config.yaml
arch: "transformer_decoder"
model: "autoregressive pixel model"
dataset: "made-up ball-and-stick molecule models"
train_examples: 48750
image_size: 16
horizontal_flip: true
levels_per_channel: 4
vocab_size: 65
width: 256
layers: 10
norm: "layernorm"
norm_position: "pre"
hidden_act: "gelu"
mlp_ratio: 3
head_dim: 32
fused_qkv: false
bias: "all"
qk_norm: false
parallel_block: false
inner_norm: false
drop_path: 0.15
kv_group_size: 2
positions: "learned"
tie_word_embeddings: true
init: "torch_default"
residual_init: "none"
optimizer: "adamw"
learning_rate: 0.00065
beta1: 0.8
beta2: 0.98
eps: 1e-10
max_grad_norm: 1.0
max_steps: 7600
batch_size: 128
epochs: 20.0
lr_schedule: "wsd"
decay_fraction: 0.4
final_lr_fraction: 0
warmup_steps: 380
weight_decay: 0.4
Rows from block 4 of a small autoregressive pixel model, named by matrix and row number. Rows with one number belong to one neuron. Each number is 50 + 10 x the weight over its row's rms, rounded and kept within 0 to 99. All counts start at 0. After the name is the row's rms in percent of the matrix's.
After each neuron's rows are labels from the 100 images, of 14976, where the neuron reaches its highest value: "strongest on" is what is common among them. Only what is clearly more common there than usual is listed. The data: made-up ball-and-stick molecule models.
# fc1: MLP up (model.blocks.4.mlp.fc1.weight, 768x256), inputs 215-255
# fc2: MLP down (model.blocks.4.mlp.fc2.weight, 256x768, transposed), outputs 215-255

fc1.458 102:44 73 42 52 53 40 32 52 62 44 78 54 29 48 45 41 46 54 55 45 54 62 64 33 50 43 42 51 46 43 46 50 30 45 56 67 54 52 62 39 46
fc2.458 113:63 52 31 50 41 43 60 54 45 47 61 58 52 49 44 38 46 46 52 63 52 47 66 44 48 42 35 48 39 66 47 59 58 47 72 60 37 49 54 51 44
strongest on: space-filling; dark backdrop; balls: five

fc1.90 124:38 57 66 54 56 48 55 39 54 50 57 38 43 50 64 60 46 53 53 43 28 62 64 47 69 56 40 37 47 56 35 50 49 51 68 44 41 45 53 45 34
fc2.90 147:48 62 36 61 50 57 56 48 45 53 67 46 55 47 36 45 48 61 60 55 62 42 56 49 44 45 48 61 56 41 45 51 48 46 64 45 56 58 49 43 62
strongest on: small balls on sticks; balls: three

fc1.277 078:27 58 46 50 52 63 30 30 53 49 45 35 56 38 70 47 45 48 43 62 47 59 56 32 42 48 53 62 70 36 44 41 40 46 50 62 41 44 71 54 64
fc2.277 073:71 44 59 61 46 52 42 48 56 53 36 36 42 57 41 54 74 29 53 40 42 62 49 75 55 39 56 37 58 60 48 28 50 60 56 39 38 57 57 51 36
strongest on: space-filling

fc1.632 095:53 55 43 49 42 50 64 57 62 56 52 39 57 39 55 48 35 36 49 39 44 51 54 50 54 52 44 48 42 56 51 64 55 50 64 33 47 45 56 43 56
fc2.632 089:26 46 66 62 60 52 32 39 32 43 48 62 54 30 59 43 42 64 34 38 64 65 41 44 65 56 52 56 51 41 38 54 48 51 53 46 32 53 34 47 37
strongest on: small balls on sticks

fc1.637 104:46 61 31 59 60 46 43 54 53 53 67 55 53 43 44 41 54 47 74 41 67 60 32 48 49 51 48 55 40 58 60 44 47 67 52 39 61 41 54 47 50
fc2.637 107:59 48 53 47 48 48 42 45 60 54 42 64 54 48 41 55 49 48 46 59 36 43 30 57 41 40 50 40 49 29 48 56 58 55 60 61 42 51 46 49 49
strongest on: balls and sticks

fc1.183 096:49 62 38 51 40 56 46 65 61 59 52 37 64 62 62 46 42 50 44 44 51 66 51 53 57 46 66 52 43 69 52 42 50 41 54 49 29 53 52 57 36
fc2.183 089:34 39 54 62 50 57 54 45 53 48 62 70 62 53 61 39 53 45 35 45 68 52 43 53 69 50 42 46 48 44 39 59 44 50 53 54 54 45 49 48 42
strongest on: small balls on sticks

fc1.196 100:36 55 45 55 49 77 49 30 29 46 52 51 57 55 55 50 57 46 57 49 62 51 63 51 33 49 30 48 55 57 72 59 57 43 48 52 50 53 59 62 58
fc2.196 106:63 38 41 44 51 34 56 43 47 52 58 20 64 58 66 45 46 59 54 52 50 61 49 38 46 61 54 50 49 57 51 50 58 55 45 33 42 48 61 52 42
strongest on: space-filling; dark backdrop

fc1.199 103:51 55 55 45 42 50 53 74 46 26 66 52 45 57 52 42 45 47 44 38 55 51 54 37 69 44 48 51 51 62 51 73 26 31 62 47 51 44 58 48 49
fc2.199 097:61 48 50 60 58 47 40 58 62 32 61 57 56 56 47 47 35 50 56 56 57 52 48 43 67 46 38 27 48 54 46 57 43 55 46 66 59 56 57 52 44
strongest on: space-filling; dark backdrop

fc1.621 105:32 59 35 52 45 43 50 77 55 48 47 51 51 49 52 55 58 50 51 26 59 53 48 50 41 67 33 53 61 54 50 56 49 46 48 62 51 50 36 45 56
fc2.621 112:48 54 50 65 46 53 53 43 44 50 48 48 63 39 60 36 55 64 47 67 41 63 39 60 44 48 51 53 41 43 44 62 62 50 60 45 53 41 56 40 62
strongest on: small balls on sticks

fc1.108 102:42 56 60 50 48 52 36 44 46 44 70 68 40 37 51 53 53 49 57 20 59 65 58 42 65 49 49 47 44 70 62 59 38 36 47 34 61 54 60 53 46
fc2.108 096:35 62 49 68 59 47 50 30 40 51 45 35 56 51 63 41 52 48 52 35 58 58 24 45 41 56 38 67 54 54 54 55 66 36 61 61 41 48 55 39 32
strongest on: small balls on sticks

fc1.597 098:47 51 47 55 60 63 51 47 38 51 56 40 59 34 61 50 54 53 50 45 59 60 58 49 48 55 53 61 62 53 42 60 60 36 59 45 57 56 27 39 44
fc2.597 099:55 48 52 53 56 29 32 59 62 46 47 28 41 61 46 56 39 52 50 65 57 52 48 40 38 48 61 46 54 58 57 52 43 42 57 73 62 58 32 48 81
strongest on: small balls on sticks; balls: three

fc1.133 093:47 50 57 57 66 51 59 44 59 61 54 43 51 38 58 57 43 52 47 30 47 61 59 45 41 53 33 63 45 52 48 49 42 39 31 44 62 36 53 40 51
fc2.133 081:51 60 41 33 47 36 40 61 58 53 56 56 57 42 45 50 29 39 46 43 58 43 57 41 45 47 54 48 59 52 30 46 55 51 45 55 48 52 46 46 30
strongest on: space-filling